{"encoder_layers": 8, "decoder_drop_path": 0.1, "decoder_cross_attention_every": 1, "beta1": 0.9}
Rows from block 3 of the audio encoder of a small encoder-decoder audio transcriber, named by matrix and row number. Rows with one number belong to one neuron. Each number is 50 + 10 x the weight over its row's rms, rounded and kept within 0 to 99. All counts start at 0.
Before each neuron's rows are labels from the 100 clips, of 14848, where the neuron reaches its largest size: "top examples" is what is common among them. Only what is clearly more common there than usual is listed. The data: strings of digits, spoken by a formant synthesiser in many voices.
# u: gMLP up (value half) (encoder.blocks.3.mixer.u.weight, 576x192), inputs 96-191
# v: gMLP up (gate half) (encoder.blocks.3.mixer.v.weight, 576x192), inputs 96-191
# out: gMLP down (encoder.blocks.3.mixer.out.weight, 192x576, transposed), outputs 96-191

top examples: "three"; last digit: three
u.452:39 58 56 37 55 50 26 39 63 44 52 53 62 61 37 47 51 65 52 52 52 46 50 36 74 62 47 38 45 49 49 49 49 59 39 28 33 49 44 50 46 59 48 63 56 32 58 58 40 46 55 60 54 56 53 38 68 50 49 49 64 41 58 37 41 29 49 46 63 57 47 46 43 31 49 61 58 38 62 51 36 55 50 61 42 49 49 55 53 46 29 53 48 40 64 54
v.452:53 54 44 37 64 45 61 35 48 31 57 47 58 58 40 29 47 61 61 40 56 41 56 48 46 65 37 43 65 48 55 41 45 44 40 42 44 44 47 37 53 54 74 38 43 27 55 53 50 50 44 46 48 40 53 48 47 64 52 36 64 50 66 72 55 38 42 51 61 52 50 51 52 41 58 58 64 48 47 70 40 53 50 53 43 43 58 67 49 74 39 47 39 31 49 32
out.452:46 44 43 51 38 44 62 67 51 52 65 52 39 38 41 48 48 36 54 38 39 54 42 80 42 68 54 52 63 57 52 71 58 40 57 54 53 55 60 57 31 40 56 41 29 64 46 58 54 53 36 51 60 46 52 42 54 64 54 49 32 60 46 54 72 72 49 32 46 46 62 54 49 61 52 56 63 47 43 62 52 46 29 55 48 46 64 50 47 45 71 61 61 50 60 51

top examples: "three"; number of digits: 5; last digit: three
u.468:32 61 52 39 42 40 52 27 61 31 44 47 40 63 48 35 66 40 41 54 50 34 43 37 41 29 50 28 44 54 42 42 39 55 53 53 40 38 50 50 46 48 47 73 53 42 58 53 55 53 54 41 45 51 60 48 60 51 57 52 49 56 49 52 49 41 49 56 63 53 46 49 29 33 60 56 73 52 38 49 48 51 51 60 68 46 40 43 66 42 39 67 56 42 37 44
v.468:75 58 38 34 51 42 52 35 44 32 46 41 47 65 40 53 49 64 42 40 59 61 61 41 56 53 53 33 34 34 33 38 54 74 55 46 50 31 57 40 69 40 55 56 52 53 38 57 52 41 44 48 40 37 40 40 47 49 39 39 54 44 56 60 59 43 42 42 45 62 58 53 55 48 63 64 47 44 40 77 56 51 49 47 39 38 53 62 53 55 50 56 56 35 50 36
out.468:60 43 68 57 40 56 52 56 38 52 40 47 32 51 49 48 50 50 34 61 38 57 48 50 64 55 63 48 71 44 44 56 53 43 42 56 71 44 39 60 27 42 66 27 47 34 49 48 52 67 45 51 41 43 62 39 41 48 60 50 43 39 57 53 60 65 46 35 38 37 61 43 37 57 46 70 49 41 51 54 55 66 52 49 37 52 69 46 61 34 57 64 51 56 57 56

top examples: number of digits: 5; last digit: six
u.146:46 57 44 34 62 39 50 36 36 54 48 45 63 51 40 46 62 57 60 60 64 45 46 43 44 36 61 40 51 44 47 17 52 42 47 57 48 40 64 35 61 47 59 68 46 41 65 60 44 51 58 58 46 51 53 52 50 26 46 41 60 46 59 38 48 45 57 53 51 57 43 43 64 40 36 56 48 53 53 60 37 55 53 54 39 44 34 44 51 68 37 43 52 35 51 48
v.146:48 57 41 32 53 44 52 33 52 47 49 42 38 45 44 44 44 51 45 36 73 46 59 50 47 40 52 37 63 35 31 47 58 54 46 35 52 33 59 38 59 60 62 51 50 37 46 67 47 56 49 59 48 50 61 67 57 43 56 27 53 52 47 60 49 45 55 50 40 55 59 56 61 50 52 58 62 49 50 68 64 65 47 40 39 24 45 61 49 65 56 63 51 50 53 41
out.146:58 60 42 43 53 70 42 57 55 46 42 58 40 52 47 50 36 58 42 42 45 48 58 55 64 35 50 36 62 53 50 55 85 56 48 53 63 47 58 56 63 44 76 49 55 48 53 51 57 55 57 36 41 55 47 47 46 63 65 36 50 45 61 58 63 57 43 39 49 51 57 43 54 60 45 69 50 47 47 57 67 65 62 51 50 55 71 58 66 44 51 77 69 42 64 53

top examples: "zero"; "seven"; "four"; number of digits: 5
u.573:55 57 41 46 48 53 52 39 42 37 39 64 34 59 57 51 51 58 66 24 53 36 54 31 49 41 55 43 53 49 48 45 52 60 54 47 52 63 75 42 60 31 60 50 66 36 60 48 53 67 41 65 45 48 61 51 57 43 40 39 51 67 40 37 63 61 35 52 50 43 57 46 61 62 49 58 51 61 28 57 62 38 56 43 49 42 52 54 37 58 55 50 63 39 32 45
v.573:50 43 64 33 65 56 39 61 46 58 50 40 43 48 51 48 48 61 37 46 47 42 53 36 51 70 50 49 67 45 53 54 61 49 52 62 58 36 43 36 78 57 60 43 48 58 33 45 70 67 57 48 60 61 46 53 51 39 47 48 53 38 45 59 57 61 46 44 42 45 30 41 22 45 50 45 67 44 46 53 62 60 46 53 42 33 52 53 53 54 60 50 52 49 62 53
out.573:53 55 55 43 56 66 49 44 41 60 51 51 41 56 52 53 45 44 43 37 32 28 66 35 46 44 58 47 41 48 68 60 64 59 57 67 44 70 75 45 65 55 40 38 41 46 67 51 59 50 46 45 57 58 49 35 39 61 43 39 44 62 40 44 40 51 57 57 45 54 49 45 47 71 52 56 49 55 50 49 42 50 38 38 38 58 50 48 24 56 44 43 50 39 55 57

top examples: "three"; last digit: three
u.293:40 51 43 37 56 58 44 42 46 44 54 57 44 44 42 46 42 48 42 53 56 50 41 54 54 30 55 38 41 36 33 49 65 38 47 40 49 40 47 59 47 50 56 41 51 64 38 38 40 54 44 45 38 29 56 42 35 69 46 46 43 44 54 71 66 62 62 72 42 48 49 54 53 49 38 50 45 55 35 59 41 58 37 58 46 46 63 77 45 58 42 56 56 41 43 44
v.293:51 54 51 29 54 38 34 35 54 51 45 55 57 52 31 45 49 57 52 43 67 51 38 65 47 45 55 47 52 41 34 38 52 47 24 52 43 29 45 42 56 51 49 65 46 51 44 48 46 54 50 50 32 30 53 37 39 57 61 36 54 43 67 51 61 50 54 62 42 72 51 58 53 49 55 61 55 64 38 53 51 58 50 43 51 35 46 64 53 54 40 57 50 39 49 50
out.293:67 69 64 45 40 76 58 46 48 55 52 60 49 57 46 52 34 56 28 49 42 49 63 47 60 56 60 41 71 47 56 47 72 61 58 48 67 52 44 60 46 55 62 37 59 31 44 47 58 65 55 46 46 74 51 43 61 46 59 42 51 49 47 48 55 53 38 25 58 47 55 34 45 59 60 81 57 43 50 70 53 48 40 49 37 44 60 38 59 40 57 53 56 40 64 55

top examples: "three"; last digit: three; first digit: three; mains hum
u.414:30 55 32 36 53 47 44 40 45 35 47 44 58 46 38 51 50 38 47 33 53 62 48 56 50 31 55 51 53 39 36 51 64 35 52 36 53 35 50 53 42 40 52 54 50 60 51 26 36 50 46 40 32 40 64 51 29 52 68 34 41 53 56 58 63 59 66 71 56 56 45 58 54 57 43 52 51 45 50 50 38 57 46 50 57 46 45 51 54 49 42 68 67 48 41 31
v.414:46 62 54 52 73 45 48 42 62 43 67 45 54 58 47 60 63 46 42 32 55 48 50 58 56 44 42 31 65 34 55 59 46 52 54 46 53 55 29 36 46 42 49 45 65 31 62 57 32 57 48 49 30 42 58 47 58 54 61 27 57 56 61 57 43 44 42 62 54 38 41 45 58 65 35 70 34 64 59 56 67 53 52 51 48 49 39 50 22 40 53 47 50 56 42 48
out.414:61 61 64 44 35 62 59 53 44 55 46 65 48 50 58 51 34 44 29 41 41 42 66 53 40 52 67 59 63 42 54 58 70 57 58 45 51 55 42 64 48 57 55 38 57 55 52 46 64 60 61 42 47 62 51 66 61 55 53 53 52 48 38 56 60 61 45 45 43 44 48 34 35 63 59 59 58 26 41 65 62 48 41 41 38 50 58 32 39 51 48 49 67 50 52 63

top examples: "eight"; number of digits: 5; "five"; last digit: eight
u.207:55 60 30 35 55 43 63 46 54 38 48 28 53 28 38 59 60 64 43 56 51 42 38 42 50 58 54 57 19 35 36 34 45 49 51 45 44 38 49 67 46 51 76 53 37 44 26 51 65 47 47 33 38 47 42 59 39 52 31 53 56 37 59 59 43 57 55 50 44 58 52 66 48 43 45 57 52 42 39 56 47 51 50 51 43 42 38 62 52 54 53 56 51 43 55 55
v.207:53 59 52 47 60 48 28 52 41 53 56 45 48 41 36 51 52 60 45 50 57 59 41 41 56 40 61 39 56 30 55 32 59 48 44 52 46 54 46 29 63 59 52 53 56 31 35 54 46 53 45 52 54 51 43 39 55 60 39 47 65 53 45 61 43 37 53 48 43 59 71 52 48 41 42 53 48 61 59 62 48 68 58 53 41 45 49 61 49 51 44 65 50 40 71 42
out.207:65 62 56 58 37 55 50 45 36 47 73 54 48 55 49 50 43 37 56 53 50 44 42 47 46 52 66 29 56 54 77 63 60 66 49 50 59 60 47 64 68 53 43 72 47 36 55 66 59 40 45 55 37 57 57 35 58 59 46 59 48 54 30 49 62 62 35 49 48 51 44 53 39 67 43 66 51 60 40 66 47 49 44 46 55 58 38 39 39 70 47 43 41 66 50 56

top examples: "three"; last digit: three; number of digits: 5
u.143:48 63 53 46 47 62 36 38 66 43 48 44 53 52 52 50 46 63 41 54 50 44 56 52 54 47 32 61 39 49 47 42 59 52 51 62 45 29 46 42 41 58 51 53 47 40 53 44 33 59 59 35 43 63 43 48 55 56 52 35 63 34 58 53 43 48 48 35 54 55 41 35 48 42 49 74 55 35 45 58 57 62 50 64 46 52 57 61 56 51 45 63 49 39 28 63
v.143:51 58 57 26 65 38 46 28 48 46 46 51 68 51 34 54 55 62 49 56 58 61 50 50 61 37 47 37 48 34 41 48 61 41 42 48 48 31 48 40 57 55 58 54 47 53 52 53 47 61 55 41 58 40 56 51 54 55 56 32 51 54 63 54 56 43 51 44 60 58 50 70 51 48 49 60 58 48 45 65 59 62 43 63 35 41 42 62 52 57 40 67 42 40 43 51
out.143:40 64 50 52 38 70 49 46 43 33 54 55 40 61 55 43 27 49 37 38 42 56 57 56 65 43 58 37 61 35 59 45 84 51 50 41 67 55 44 58 52 42 51 40 53 40 45 43 60 57 46 50 39 55 59 51 64 60 47 32 32 57 50 49 79 52 37 53 43 40 63 48 43 60 41 72 50 41 50 55 54 57 43 39 50 44 58 53 62 48 51 48 62 47 56 43

top examples: "eight"; "seven"; number of digits: 5; first digit: eight
u.78:52 52 34 61 54 43 72 47 56 37 38 58 54 57 67 51 64 62 45 52 68 72 48 49 54 50 46 51 41 62 39 27 47 35 40 34 52 50 52 69 34 44 58 62 61 40 51 38 44 56 49 60 39 56 69 50 57 42 54 34 31 56 52 52 44 36 62 45 55 57 45 42 63 45 60 61 60 40 61 42 37 47 55 66 58 56 58 48 58 47 52 39 55 37 40 56
v.78:57 39 55 48 44 42 35 54 46 55 60 37 62 40 47 45 51 51 50 22 46 42 67 51 39 54 38 58 49 36 56 55 60 36 51 66 59 65 56 56 47 60 48 41 63 53 50 51 50 42 49 58 54 57 35 37 48 61 50 66 67 40 55 57 51 64 35 53 65 41 43 44 47 39 63 47 66 51 31 67 54 52 36 40 39 49 49 54 46 54 46 44 68 40 55 43
out.78:45 45 52 46 52 35 44 41 32 45 59 57 50 66 73 36 37 38 59 43 61 53 63 48 51 50 51 51 40 44 51 45 34 62 50 54 48 54 59 53 80 59 35 59 41 63 65 54 61 39 58 66 56 39 44 63 57 43 27 47 61 39 43 25 50 38 43 65 46 62 35 49 60 50 46 46 52 44 47 61 45 51 51 32 42 49 46 27 54 64 44 41 49 44 60 40

top examples: number of digits: 5; last digit: zero; last digit: four
u.42:30 62 38 37 64 43 38 25 49 28 41 57 48 47 36 51 50 58 51 62 58 58 46 47 72 44 42 54 57 44 32 33 48 43 44 50 40 33 70 42 51 39 51 62 40 48 57 42 48 52 49 70 40 33 49 40 65 48 53 47 40 44 63 47 45 32 67 51 49 60 40 56 56 45 51 72 54 45 60 48 47 68 48 60 41 55 38 38 62 46 61 54 45 46 71 30
v.42:48 77 51 33 56 48 38 27 51 49 41 45 53 47 48 42 48 52 36 50 47 43 60 51 58 51 61 34 62 22 51 48 66 56 46 47 51 48 50 48 55 60 70 62 42 40 44 54 52 60 38 46 51 40 41 50 46 55 54 38 53 39 54 67 37 49 45 48 51 50 44 64 50 42 49 66 62 50 36 66 55 65 53 50 39 39 45 54 58 70 42 58 44 34 71 31
out.42:51 45 56 47 44 30 37 67 50 46 43 43 30 44 58 47 44 46 26 44 48 50 51 40 61 55 50 45 52 43 60 45 30 39 53 61 55 49 42 63 41 49 87 24 60 37 48 48 67 62 49 47 40 26 49 41 41 64 53 46 50 43 44 55 56 63 38 40 45 35 48 49 38 48 44 66 53 43 47 52 57 52 58 48 42 58 62 73 49 56 51 53 51 41 60 40

top examples: "three"; quiet level; last digit: three; number of digits: 5
u.506:45 54 65 62 63 49 36 35 51 61 64 68 53 66 70 47 63 58 62 42 48 64 32 60 37 41 46 53 37 43 44 61 37 52 54 39 57 43 41 23 84 48 48 43 39 34 65 58 59 42 68 50 70 41 41 36 76 42 47 51 35 43 47 41 77 54 48 55 40 50 48 42 45 42 49 69 51 49 49 38 55 66 53 50 43 49 55 64 43 44 44 55 44 50 40 66
v.506:59 58 50 55 49 46 53 35 37 53 65 66 40 31 54 42 50 39 49 61 66 58 36 50 44 46 64 50 54 53 38 45 37 39 53 43 55 42 32 65 61 53 39 67 27 58 50 45 70 52 61 55 51 48 56 60 46 53 52 57 41 55 45 41 72 46 56 57 50 61 43 74 67 55 51 47 62 45 60 57 39 55 53 46 58 20 42 42 69 54 61 43 33 55 65 47
out.506:60 57 59 44 49 44 46 47 43 70 40 37 35 49 50 56 49 49 50 57 50 41 68 45 43 83 30 53 59 59 61 53 43 62 50 48 45 33 55 52 66 64 41 50 39 52 46 51 52 48 46 61 67 55 39 57 57 38 56 64 61 38 50 53 39 40 43 38 69 41 48 64 46 47 58 33 61 44 50 68 74 55 55 57 37 48 56 47 61 45 59 44 45 45 56 62

top examples: "eight"; first digit: eight; last digit: eight
u.285:62 48 36 61 42 58 55 55 72 58 51 53 61 48 59 44 58 45 53 49 41 53 58 70 47 60 51 63 57 48 63 41 46 49 48 67 61 60 44 66 20 53 57 40 69 54 47 55 23 47 46 52 42 54 49 62 29 52 61 57 67 36 55 62 36 47 37 39 64 35 52 62 49 30 66 49 51 49 27 54 48 40 39 42 46 61 53 55 49 52 55 32 65 34 44 40
v.285:45 48 48 45 59 50 61 51 52 43 59 58 54 57 55 39 51 39 57 51 54 33 47 27 52 44 44 45 43 41 54 45 37 72 51 55 62 42 35 59 71 75 57 48 49 43 66 61 64 43 55 44 47 55 30 57 55 50 41 63 53 48 33 45 59 47 39 48 50 49 42 60 47 39 58 51 65 68 34 71 38 49 50 41 46 43 40 62 68 56 40 42 47 36 41 40
out.285:40 54 41 51 61 58 53 37 49 44 61 42 60 53 48 47 56 63 62 45 53 69 42 52 35 50 40 40 38 50 44 53 45 47 45 47 41 37 46 37 55 51 38 68 50 48 57 33 54 39 44 57 62 35 64 51 58 46 56 40 27 57 55 34 48 38 55 73 52 61 44 26 66 47 40 45 50 54 63 36 30 56 58 60 64 26 48 48 59 56 35 50 33 44 42 46

top examples: "eight"; first digit: eight
u.313:37 44 46 28 57 37 65 42 31 36 52 57 42 48 46 27 38 48 48 47 55 44 51 39 46 45 50 47 50 50 43 41 43 49 51 47 62 41 29 62 65 59 43 62 27 60 58 44 57 52 62 65 44 48 49 37 44 51 46 50 60 49 49 47 65 47 60 57 67 58 29 62 40 53 38 60 59 42 41 61 40 54 41 43 54 37 47 34 73 56 40 54 53 53 72 31
v.313:60 56 49 54 65 41 41 32 35 60 58 40 69 48 59 52 52 57 35 51 49 42 44 37 68 47 62 39 56 28 52 40 58 52 49 41 54 49 52 55 63 44 59 48 52 48 35 64 54 52 43 58 45 52 51 46 46 57 45 33 58 42 53 65 59 49 44 39 45 51 54 61 51 38 56 64 61 51 34 61 41 46 44 45 47 37 48 62 57 58 47 47 55 38 58 55
out.313:70 56 63 54 39 39 37 31 43 58 49 51 44 43 57 40 73 49 62 45 50 66 51 55 39 46 63 48 58 32 41 54 30 42 46 39 49 53 49 59 39 46 71 45 50 53 39 35 43 50 58 51 40 50 51 29 36 43 50 53 33 44 46 59 61 51 46 44 52 47 46 54 50 49 53 47 53 40 44 49 57 56 61 58 55 41 59 44 37 57 52 54 47 51 46 68

top examples: reverberation; "one"; number of digits: 5; muffled (low-pass)
u.199:50 51 41 43 48 43 52 37 40 41 40 47 57 55 44 54 48 66 44 27 46 59 51 27 38 42 64 49 51 43 32 54 46 30 45 47 42 37 43 50 52 64 51 63 39 56 60 35 55 46 49 57 52 53 52 59 54 48 31 41 38 59 52 58 56 58 58 53 44 56 53 50 59 45 61 57 52 54 49 49 54 53 63 52 52 42 51 50 51 54 45 59 66 55 32 47
v.199:54 62 39 39 60 46 57 38 41 31 50 44 52 65 55 35 51 58 59 42 62 45 40 59 60 60 50 42 49 50 55 44 51 49 45 46 66 24 47 52 60 40 47 63 38 32 46 48 49 45 39 63 50 62 54 40 49 43 43 45 43 50 44 53 56 41 43 47 40 60 68 76 63 45 51 49 56 53 34 69 41 51 52 48 37 47 51 54 48 71 55 53 49 53 40 38
out.199:54 68 57 48 43 55 52 55 57 56 57 53 56 54 53 45 38 47 43 26 43 53 59 76 57 54 48 39 45 40 51 66 68 50 53 29 48 65 50 55 29 40 64 34 72 40 46 43 38 48 54 42 44 49 42 34 42 60 62 32 46 50 54 56 62 49 36 43 47 34 53 32 41 58 45 58 20 56 56 55 66 54 54 40 51 43 73 47 47 47 55 39 49 48 61 47

top examples: "eight"; last digit: eight; thin (high-pass); first digit: eight
u.229:45 55 42 54 46 36 52 54 58 55 48 37 61 58 51 46 54 39 59 42 57 42 41 37 44 61 37 42 59 57 51 45 43 52 51 36 64 65 34 56 55 43 35 59 68 40 61 48 51 59 57 59 38 57 63 43 70 21 60 60 52 62 55 32 51 45 33 35 71 37 60 58 61 45 61 44 51 49 51 60 40 44 61 67 57 45 43 29 63 42 35 35 40 48 26 53
v.229:68 53 61 45 34 61 47 51 36 45 58 42 57 50 45 66 52 67 52 54 49 60 48 58 52 46 69 66 47 44 46 37 59 51 47 67 28 54 50 54 36 49 62 42 56 49 35 47 25 49 43 53 46 56 40 30 38 69 39 39 57 46 51 71 30 57 45 31 62 54 59 51 41 38 57 60 48 44 36 55 39 37 43 48 51 66 51 57 26 50 43 64 60 30 40 47
out.229:47 52 48 46 53 48 49 49 39 45 65 54 38 56 55 53 36 42 43 43 57 53 47 57 52 41 52 59 34 61 49 47 49 49 56 46 30 58 77 31 48 37 51 50 28 51 49 63 52 41 49 52 48 39 54 47 52 67 29 26 34 62 44 43 46 55 61 67 27 68 56 50 66 71 32 37 31 47 59 26 56 39 54 40 70 55 38 59 42 53 40 52 41 54 60 46

top examples: reverberation; "four"; number of digits: 5
u.552:33 53 38 48 67 45 47 39 49 39 49 40 49 48 40 45 50 52 36 62 69 50 43 47 65 35 47 34 38 49 31 49 63 51 34 40 27 43 58 43 46 47 72 52 52 39 49 49 42 45 38 44 43 48 66 56 61 57 44 46 50 53 54 70 47 48 46 51 37 65 48 54 58 50 27 60 45 63 64 48 42 70 52 56 59 47 58 63 31 69 56 54 44 57 54 50
v.552:43 61 60 36 53 39 30 23 55 40 58 53 59 61 51 56 50 52 54 45 64 59 51 49 68 28 67 46 45 28 33 42 49 48 59 43 49 40 44 39 60 48 50 46 55 37 45 41 50 61 65 36 33 46 47 53 52 56 45 22 45 42 64 68 48 38 50 41 53 53 57 57 57 49 49 70 51 38 42 76 40 43 54 61 49 40 58 57 64 66 33 65 51 30 59 44
out.552:54 55 51 53 56 45 50 53 34 41 50 65 53 63 58 32 50 40 55 35 46 51 51 53 51 56 39 35 53 45 50 53 44 57 37 39 74 42 33 62 70 57 53 68 38 54 61 42 62 52 54 67 61 57 34 43 66 41 59 51 54 53 52 32 72 38 28 44 60 29 46 52 57 45 62 52 56 40 54 66 53 74 53 46 48 49 44 44 51 66 61 46 44 45 41 55

top examples: "zero"; first digit: zero; last digit: zero; number of digits: 1
u.571:62 51 39 46 47 63 38 46 53 49 48 38 49 66 52 34 58 50 60 61 47 43 48 42 66 43 61 27 67 45 56 36 54 71 41 64 64 48 61 56 37 39 70 52 63 33 39 59 36 58 36 57 37 52 69 63 31 42 39 40 60 38 42 43 47 35 35 54 53 40 68 47 58 40 54 54 43 53 47 60 45 40 45 56 56 53 56 48 49 59 62 40 53 45 47 39
v.571:57 63 44 58 48 41 38 43 41 56 56 53 46 51 56 66 36 56 57 40 51 39 34 21 58 54 54 43 55 48 55 18 58 62 54 51 47 41 60 48 66 56 49 48 51 27 27 51 52 42 59 61 44 51 53 40 48 58 43 35 55 47 48 42 48 45 32 36 51 45 58 42 39 47 65 69 57 43 35 65 46 51 45 46 57 55 68 58 36 45 57 41 46 34 46 51
out.571:32 35 39 37 55 62 62 61 55 35 43 49 55 44 62 68 52 47 55 48 50 61 37 40 53 30 39 60 39 75 43 44 50 51 47 50 55 39 52 49 45 41 58 49 49 54 43 52 59 51 62 52 41 40 59 65 57 60 52 51 51 53 60 39 52 65 69 60 39 64 36 48 60 61 45 37 36 36 39 26 49 56 60 64 67 51 44 51 62 61 43 80 55 51 51 53

top examples: "zero"; voice: child-like voice; last digit: zero
u.469:31 47 54 43 58 45 50 39 41 45 46 47 54 72 50 49 51 54 48 43 68 44 35 46 55 47 49 40 30 34 26 32 45 59 30 38 48 57 42 47 53 53 41 71 57 47 47 50 51 55 56 61 43 59 57 44 56 43 39 48 58 54 51 54 50 34 50 65 55 57 53 66 61 51 60 50 65 54 42 50 35 51 46 64 58 55 52 50 52 52 42 53 44 56 33 49
v.469:42 59 34 35 71 34 44 28 38 38 57 46 44 40 34 38 35 54 54 39 77 39 44 46 58 46 52 46 45 29 35 47 68 57 49 29 42 31 44 45 62 55 57 67 41 41 51 42 53 64 52 55 49 56 49 46 51 58 42 40 58 37 52 65 47 56 49 58 55 59 50 60 45 39 53 68 57 50 42 63 37 62 45 55 37 32 48 53 53 61 43 59 49 43 49 50
out.469:72 57 66 58 45 46 60 52 38 46 47 47 60 48 51 53 51 57 59 48 45 58 58 59 60 42 60 68 58 41 31 51 49 44 40 51 68 53 36 74 32 54 69 48 55 49 45 29 45 63 48 61 45 47 42 41 25 43 45 50 55 37 69 54 47 48 61 39 53 39 50 59 50 58 57 60 50 46 49 74 59 47 59 56 37 48 50 39 64 46 48 54 53 53 46 57

top examples: "zero"; last digit: zero
u.377:53 42 71 52 41 51 39 49 59 57 45 39 47 64 46 61 64 56 61 25 41 41 60 34 30 58 46 50 44 52 57 62 36 42 60 57 40 51 43 42 66 48 35 45 42 50 58 65 56 27 48 62 51 45 47 40 82 49 49 67 43 46 48 48 67 52 26 50 48 47 58 41 39 46 53 46 62 56 49 44 61 67 58 52 45 46 54 70 45 42 58 52 50 56 41 64
v.377:54 57 43 51 56 60 36 41 42 52 42 63 49 72 62 45 46 53 60 28 42 34 59 34 39 51 60 46 53 45 62 37 55 53 56 61 38 54 74 51 52 38 57 41 57 45 61 60 37 54 47 63 41 54 43 59 51 45 40 45 55 47 46 43 52 41 43 40 54 52 66 40 58 45 65 55 57 44 23 62 49 28 33 43 55 67 54 37 42 41 47 42 61 56 40 48
out.377:39 87 44 59 66 50 57 38 52 47 53 71 43 52 59 29 36 38 51 44 49 61 46 51 51 41 50 47 51 45 52 53 54 47 45 40 61 53 55 61 66 42 37 68 28 69 62 44 37 49 59 60 59 38 38 49 44 41 44 37 50 56 53 32 57 39 49 44 55 44 46 62 57 58 49 67 42 53 44 50 29 49 49 44 63 48 27 22 57 47 45 47 42 45 48 32

top examples: "eight"; number of digits: 5; first digit: eight
u.226:42 41 47 47 54 55 21 48 67 35 45 54 53 37 37 50 51 63 49 58 49 70 55 51 60 44 74 55 56 32 43 49 50 37 38 56 42 50 39 55 48 45 51 47 41 59 28 43 38 41 50 52 42 25 60 46 39 55 53 45 37 37 59 51 55 42 65 68 48 71 59 55 45 42 42 65 61 54 46 57 46 62 58 46 50 44 58 61 59 59 53 64 50 44 75 49
v.226:52 55 44 36 32 50 65 53 55 40 31 44 68 48 58 40 64 56 43 48 48 52 64 51 45 63 46 56 47 41 60 55 64 49 30 31 53 41 44 63 43 57 54 42 50 64 25 40 43 48 49 45 50 38 45 59 28 47 61 57 55 49 67 58 42 55 55 58 59 42 41 74 49 43 67 59 52 39 34 62 56 56 49 48 41 60 45 51 50 63 48 52 59 38 51 48
out.226:57 61 70 53 53 67 61 43 42 63 57 50 39 53 52 61 34 46 54 66 44 34 55 42 52 56 70 64 53 50 55 52 61 51 64 38 36 50 51 37 53 50 47 37 62 41 46 72 56 44 50 31 45 64 54 62 35 70 50 52 40 61 41 63 51 51 64 54 35 65 63 41 44 64 47 54 37 43 41 53 49 35 33 35 49 57 41 44 25 53 45 50 50 69 50 58

top examples: "zero"; last digit: zero; reverberation
u.548:50 50 64 45 51 41 38 41 54 40 41 25 44 51 36 43 52 51 65 34 59 38 61 38 53 36 38 27 50 40 58 51 57 47 46 45 41 44 49 50 61 40 42 50 47 52 49 60 56 52 35 56 46 55 46 62 82 41 45 51 59 45 39 55 73 39 36 52 56 52 50 49 48 42 40 51 67 56 48 63 60 46 48 56 61 41 47 61 58 54 49 58 65 50 51 53
v.548:39 68 46 37 71 46 31 38 37 54 50 50 52 57 36 44 42 56 44 37 67 44 39 49 48 38 64 37 46 34 50 47 61 56 41 51 43 28 57 51 67 40 51 58 42 47 33 49 45 41 47 61 32 43 60 40 52 48 54 31 57 43 63 59 49 47 40 55 51 59 52 54 54 37 67 68 52 50 36 73 54 56 42 44 45 40 46 54 49 62 47 59 62 52 57 37
out.548:54 54 49 50 40 68 52 59 36 51 60 49 59 59 27 53 51 48 42 60 46 44 43 61 68 43 59 38 63 60 49 55 70 55 43 35 60 56 63 43 44 42 61 35 66 40 46 66 48 50 53 44 38 62 53 44 45 65 52 33 46 48 52 59 51 65 48 44 41 45 72 42 47 59 38 62 30 54 57 54 58 61 52 51 49 55 51 65 43 43 46 56 49 36 48 58

top examples: "three"; reverberation; last digit: three; number of digits: 5
u.527:45 52 31 58 52 42 54 27 60 42 46 43 61 38 50 41 48 45 58 33 55 58 44 64 46 37 55 49 36 30 40 46 40 49 44 48 55 47 57 61 48 45 48 51 38 54 36 43 40 43 50 48 35 26 44 53 41 49 46 51 44 39 73 58 57 59 63 57 47 69 37 72 54 52 39 49 53 58 38 53 27 62 61 52 40 51 51 67 45 54 53 52 66 49 54 46
v.527:51 65 46 31 36 49 43 31 45 47 66 36 41 40 38 59 42 50 39 42 56 53 53 63 52 57 59 45 54 29 33 43 52 59 46 42 58 29 49 56 53 48 63 45 56 47 33 57 50 69 53 54 46 45 51 43 42 51 54 40 44 32 45 63 63 51 58 49 51 44 64 71 52 49 64 70 56 52 48 89 54 52 38 62 37 44 53 53 35 68 44 50 62 41 53 53
out.527:53 51 60 51 46 64 52 56 37 57 60 59 36 63 53 41 39 45 30 46 35 29 51 53 53 62 49 34 74 48 81 62 71 47 55 47 64 56 45 52 54 55 51 53 49 47 61 61 76 58 43 50 64 64 53 49 68 56 49 52 44 57 30 53 59 62 43 40 44 39 61 39 36 59 45 72 50 42 49 57 52 54 48 40 45 46 47 42 44 53 42 49 52 48 49 69